python train.py --dataset="rendered made-up planets" --fusion_encoder_norm_position="pre" --fusion_encoder_fused_qkv=true --fusion_encoder_bias="all" --residual_init="none" --optimizer="adamw" --lr=0.0014 --lr_schedule="cosine" --final_lr_fraction=0.1
Rows from block 6 of the image encoder, named by matrix and row number. Each number is 500 + 50 x the weight over its row's rms, rounded and kept within 0 to 999. All counts start at 0. Numbers have three digits each. After the name is the row's rms in percent of the matrix's.
# convs0: reduce pointwise conv (encoder.blocks.6.convs.0.weight, 64x256x1x1), inputs 0-85
convs0.0 102:469456397520524484507493446434415447530530494342486568449489497591503400382545496366437425493448508409520454517512425461476475478405473447505517487482477494470445447397567484467418437501452593436528545467551474528538455513468480472522561487441549531455410407
convs0.1 092:484647429436483513530447471426482571553507510594455453511440574555463441486510470558463503485512500473468541441425483535585417538545494495446398474409471589587466466417476494497484486530588456478508592481515441479481507510538464511504541463445584497556520417
convs0.2 092:471621495491483472480425395436537506473419466557492480490470594570487521458574532461468472509519460592476492492404465477467466499558474488511410488502501459515484451424501477476472418508501481496465476504393510486462477528569467427555465490493629470478524543
convs0.3 106:526505447503529471543539530581512508546543489511521511481504500539530533501480545558576563552553521590485522591531535489460516589522484522542519566538614524494546558537536543586576506618522496570535535486536521563550519496545495559498473535577496526581494550
convs0.4 096:560558361482457463532461412400463479485494411481522450447506533553467458452526490373433523486452495524454472445456469520478430474473492547480560487519429497477460494514592504493453506530509555477464511533415530464472458446560503499573490516469555479514449529
convs0.5 093:529507421517535526530538509516451443490595506511491531506478497578533471510531585548522577554481560580535511564527560543450473493493512487517536566550476423432456573569574564578546535638530598447587481517507547594554565514610496520549507570471506559505514573
convs0.6 096:500479499511535538548475482548493440472584537485543570511516497497551502471502539555543535574495500535478491541547529460475512569513483497530557590501545442453495582574479571620515502615471506514549506557537605637531599484540460577509502553548457503589478592
convs0.7 103:496463449509569538519566557507517492523603533518551492479491478534559493487515596545582604550533514570505547584517428514475560564502533519535513580516600472498543571539575560573557545576506516544507451538480530555595563554613512570571486534521483535507469495
convs0.8 106:508483446480547502512507532596483492513565503507523491492478483552520520477496589546589607519553514557439500608533498465511547556504548484556504591533603516505491550523536536647551507614527489581495546507510537578534522491520475574498483510563456514569544519
convs0.9 110:504461430465526536551528550518522530530600518518527493494506489541531492464515557565564538544491505535509525597476500492508540554519511523552508553545625481494580566515579553587516563620548514577482516507480536568558566522591459547520504534546552522528499529
convs0.10 102:591558415444447413469461431388505544488459413454505444490511530514505492434494457373411514462500452516445496455475454474505462424484493539492541477472465493490474544552576533497428521521505552443450481510509513436408432440524512472521482467489529509498464531
convs0.11 100:494467441521540480552477533599485471513579505509517511473494458496580532487491546588523522581510527604446475600562532464511566581525454501583542601548587467508534623529534598626543545594470548521519518537500580577503562524547462537516487507513497535556501544
convs0.12 095:457595424535480516487469524482532523561510555609447434569485557381512462526541502616510485501507550455482550480519554537588517522555528474526430567435524563614532502460430485521536443517606460492489563495525479543455529529588541541523532520483502451528498504
convs0.13 096:436595365437446485475415447431518571561500490601428433493468573481473453470626458522451459538576570478479536459426465497581518555542526489448393476426464550583504492450513439515469451507549465457517537496484422479527512491532426510523579497478584429537439492
convs0.14 092:391546437487463515514481500467566615623496571589487439610534537441478497507519473678473489484503563419529489504469448510576496529535469519498434514473551647597512491452464496522510463506573418483491568461590459457494481480528492555483580531518490487569490460
convs0.15 099:520458458473557535523573516529487460492559558553489524512512504526532497491572592541585545580487571519507539559513479522496585543510494524539512559532593492512564597546514569536552589615494499513550500513521566594597556575589485567515532496519522536566516518
convs0.16 111:467538476383452396548499479463471406485491427447462452471475544464416509497575493484464421534468513498437440427424480491426505482503508506488475383467503437415471527504532544468472499385392513481459410533406540419472435466508489486551474420482520500488497506
convs0.17 097:499441444507531473534472511558432481533568526536524520520521514495568534458540574595557545578485502536486533582548575470464539585500473502547503607535571476516494588570496582594520488637497563549498495496518568599521588505519513596466503522565457520548535602
convs0.18 105:494382478569516437477423528456552525481528403343432465504505477543551502485500424412407479448457488506484454520524510490467387388368490526523520467542410466486438478526597540499494506504431556456524477571527512517475487478513532514515472512389492474557447525
convs0.19 105:430601423386459455479409472455502540511501476577507500553427584478480397461576458565466504528520525462405512458416520458566538506546509482443451465423482513571492432475463467392450426432538484497483545512507446405473448521526397513515497426478548479551475425
convs0.20 098:495479415505572467568535531582443498519594471489487541453489525530535511457501582573568591539507502576449477621505524491459555586481510495537550599561605512517465633563513592631542538645483539524529539502497573593554507524589516568526519537533471534552512523
convs0.21 099:484607458444515495506471503507504531573489531527477495524428555494456448466555517598493480519540573468406500417438448493590545550491518459491432460387534555600535463478446467408507489435585429476561607487474478459493520513570418544547526419500586483538501422
convs0.22 103:461608541484561554545540469528561528494578501589503538507439585549490404375511553471573516519517465527471519589504457511523495538537518432498473491456553503497584507480516478459547492550553460545462499486456491569554521502567478455524423473514610567434404502
convs0.23 099:545415457524541528468504466448411498531514469397462467466497459583521470436484487356409476526475507499540445489494437444509453457410494484564493507513426458500464452488634474461465492542376568467509526528536510522547508465504475538504518513480509535514465487
convs0.24 099:502410522518525488467422513479534452535434467381419534479468471521530508453461444481450471406473460493440335504491560406420383468368459447511477424514465477489448475426523438432523437480356474415471500503462429460534431496501493459474524457480536503485422415
convs0.25 115:451441513468452458439483525459536539518463529502473529486443461466528401435461494550502527483540519467394464481498538448509505502443441375491430413474502514526510433449475400377575437356484500496487549423531417462488520529415446480454511368495497511520457327
convs0.26 104:512435584391399435540397550465587499515482429378471484465425497494578535493486467512496466481541458481352460457509509447442468508443509520464539411510500446502537438465513427341509420351454476473453456501501511487471517548455463456539492412493446528512484496
convs0.27 099:524506470456540526507538511552492500522556492518473539505518518499542472518538572562577546588495508610433503564563507530501518575471488486562521579530644471512538594550543577596535538631510513535510486493526595573572528462541461539494504507581503499541523546
convs0.28 104:508405505518490441485385503488480470510442417324413537467522438509591472511450486415418533453470524518438422505519518473478405390364520494501483501531450482474461508495597519536493484532377523451516533516506488517493433497488458518507542523439451470559447466
convs0.29 104:511512446462521511551516521607480518539560512517547510468521453531557488503488567572558576532550424538430532551538547450464557581505518511537522569482595460496521602491482523696531495573534486562518553519494546563514526486483496534473512512534467520585490547
convs0.30 106:515513522481503506533553528583526499495557464554520505467428547501530404375503594497616564580555463549448535621530436441520543552496517431535497548487588501474607498516545500482550508548515444568487521521535517558537549529571458544487420486524547499515439462
convs0.31 099:434606423443424452499426494471507540565464486531532496563423553529472403453539504578492496495530549468396552422387500444533467498505491491426470425462500552571513452482508436441487486429529449451520566477520460367450462502534464471558535435513568494551471423
convs0.32 098:536501461507525501542513514547469488524564545501508554512521511507541522508523575591520541568516474596522546592560547483485513532497483535506505622486553528491472585583518530639568514596488541550497502484546569615482557513568522554477475572500442499584532589
convs0.33 108:503492479464519522527586533532491476482596480553563533487463512539519486451514566507568516522537544559478537558459466508470553536454541469547501572489586523469525507519545530562560523612531475559516500505467562572608573532627505536492460527512580500542493504
convs0.34 098:508441468542504477557505537535425485529562488542489537489486456492531489530493531578552555541542529573489474592575563464450551582505487522521519609512569462477435615551518581598560489571473538517552528516540565613517590502519536523494522577520438480556503595
convs0.35 102:435528452452496458491452369446461442458465465516472415396520519563442474408553528467456471541488513537474477462395472509465527496507464506489403484489470450472450504460485466500447450481455489511430501468370500446525491495510451437526418474486559489497483472
convs0.36 104:493471471497554492575544518592494528508528508548528542465513501557542495486529590580565562542509452580435511570481493477495550576515533492546489575513586470510529615509496561622531549609504504598500558499496529599512517521523470561503499522547500518533503532
convs0.37 106:504422504469496475490442496489477513484447478366466473478466464543517457446504486437488441450478516457397412453528498398451472443352521410506465388493453449451454438387548444428506361444387484454458464490500455416509443515428436481509489451520525499476399425
convs0.38 096:457531443463506545493487504479513562589545555560501494610545522424527471537491479599502513444550557449491593464465473517621520475557483513506438520472504608622556491485438495507539491537570419486505593436531464524469472542571526591472588510537471509549474488
convs0.39 104:529554479495524477510491542620485471518541522528483512495491483545564510502526555541582574524564458559478535583579529475494563563551497491559515617513591473511544567546520520642531515646516511569511530511542534595548562495531448530513499504546521564561493572
convs0.40 098:492468432518569512548486503561501495520569471477481534477510479504580503489537567581533558558490507584462484621549548499491538562479473527555544598548558525465473611525487605573553514651519555525506552515558608566505567472549514572514501529553464533571529545
convs0.41 110:528446486382441476557471479490506504465543466376501506476488513498490528492498502478504469493440460475445442416484425441504497501429501533519557357494505462514563413475547475386472452368445508498487480508445541473461438447474467476541481401508478537483523536
convs0.42 097:448411566451480457504412545500589512489496443368484469488465417475563496487476443481495446482514454491344392462526507423415452440431526510433535430459492452451501501477551445440538402436426440460465482542469476485461497531464475460532449373511471549484457522
convs0.43 096:398440575483450460475477586501606479466464412389457512477452422477596534501433497471470429489535483523388447514527489464458460497424558451473480419444486442484552452406545441431570401442453387484446469499541446560470517535453486482482505454511464471436473499
convs0.44 094:534518463536578519602531449560493479530622535524540476452485506548518531458550559555541558545477488555526566517528524506478495580559434494543538557525562450489418591571502601618510525590508509481518521512496591542569530536587509563543476599510488567495487578
convs0.45 093:474575477494499508524451505479518545601467560619481461556536540422481448546524441659466511441505565415504526458479458552554494531582526493500435517460474599625531452458416491473509479528550420486539568485533463479492479539578521545521595459526509473615520424
convs0.46 095:532470455524544503517512453509496447507606523494521500497478480579532463447527577558517559582463542539474483577538510494452501571466470527558494593524530437495487636537494577625519547569503520502563501499553624617541576505530506530508486555536497502544472576
convs0.47 106:499512446445523506537504526588479484537591510552485524473507480503494525451534564564583543547501497557426520602494525496485557541483495500530494592509589515477551590501557518568544529612516486544503525535488565589547562514551474552526460508567501504557514560
convs0.48 092:435562435519514531511504519522542549579499556566451471555482527452472431541478505687456494452506499454499517439514468522568511498552460504529411512433495587618520456453398474471496485503602428519503587457563490466514467519525519540480563482515479499538494444
convs0.49 099:524453423543522513571521510584498487491607477539525502494489466518546516488499592528537550535507490529517526572556514431435516533531489510493494570540616487493516566539518568639566544611497481573502499526514568596526590519526518569525515573527498492527455546
convs0.50 094:551633454418498438520440447458500525471504423530494493511507572514529501450546547443445510508508421541419517406435446512543447510559429534432471482477450508486455504529563536485517520531534524465430548494384543474449467481519454431508483448503552478523464522
convs0.51 112:482553464488532536487528588563516520552553518561530511512498504514488488459497557556598530560570454525502548568488472460469531539521507503478505586511630535511572546528586507552554533642571462606451515498487538559503541511536485523462445503565528560583481482
convs0.52 093:479608470469436434590474447429489455492464451525462418464465576514491462476581529443501451520520464540428491456405468467501487492501528511464499474511474467472465504495552491514498494561469502485444473509405573479509472480587449422535472513478597506505495504
convs0.53 099:514644417433460457497403456318458498450444399539503470477454589534485526483561524375443489482466450501479520399413475516480420510546488548445463499515466531513415511501572507496446509557542506450417524530402501451445476471500477452564489476520534482507489507
convs0.54 097:549575425455479444500428420416523488503478417539531459543461600513524523467546568455483517474463456512443509422415496467519435462527462537445512497498468562495447484507598525469491505526543572456459531540365550490475455496591438477566441449483532526520470506
convs0.55 093:416642394482511481538489477379480546561492504606486463546479604472457413480537472606478467513561527440486539430404505502579478518528519441484448478401449587560478493423470504460501436521555486511515547471516503463509486564596505517559577433487544457527469452
convs0.56 095:414637381457441544520416484393514571587501517596517445563470570494494431487526456589445532492561554517475562429413479515613461504553467503444457530451487578583512460467457449457502438494598486464471552485509478474450509548568459504511546447477551487533479450
convs0.57 108:528462473478566546520573544587510514483662495543581528524482482538496477461535610543589555552555484506461621583469437479475566538497555509519518587508618536493549485486599506544561515639493460550502516498511523606577560523541485515469460491506496518533458462
convs0.58 091:448582449439463547511457519459536565620509514568418444557488600478460448546514454625462509485493588472509509458474506534586504507518484493476391513436474599641473474430448478463460429511586423440509555489567462480534494494533469551544595510504549412586524499
convs0.59 095:551607473459499468523440446442485511486442431525461497502491576547535550449558522457480482477538392521474482467460479509528416519572493519452483520443480530532512515496516490461462453509573469449411488528433515431423497481544504469527472502535547480537513497
convs0.60 108:520500480509513503516494518564476511510570487537515493525498483526523506503479607546593594576538507592442550604517519515465558578526479496523504565507583495499564607546546536628544540616503499583506505522529540606537549526558501511493493490545526488547529546
convs0.61 095:490496440560534497585519472579478480532606506513471552501517497526596516523514590586568560583510522517501510538553561507447551583501511542543521628507541459483452576551514526624525484629469547490529519522499635569546586512536518544495528583488479467567529630
convs0.62 092:438615403448461475502492449425514518539522529611452450569502628534491451485558491567472522489563598430482551465429499499591444488558532474464457458451470602617492494436475491506487474543535467485490570482520517467486482566591456518549587453438545519554484439
convs0.63 096:477485462549574536560509460517480443493600529536507497492520502513539513484570536539519527537498493561521508519556540557466539589488501540522529608516549470484419549591479589605549493584463562479547466489480607568554590543593505534531508583485456475527513615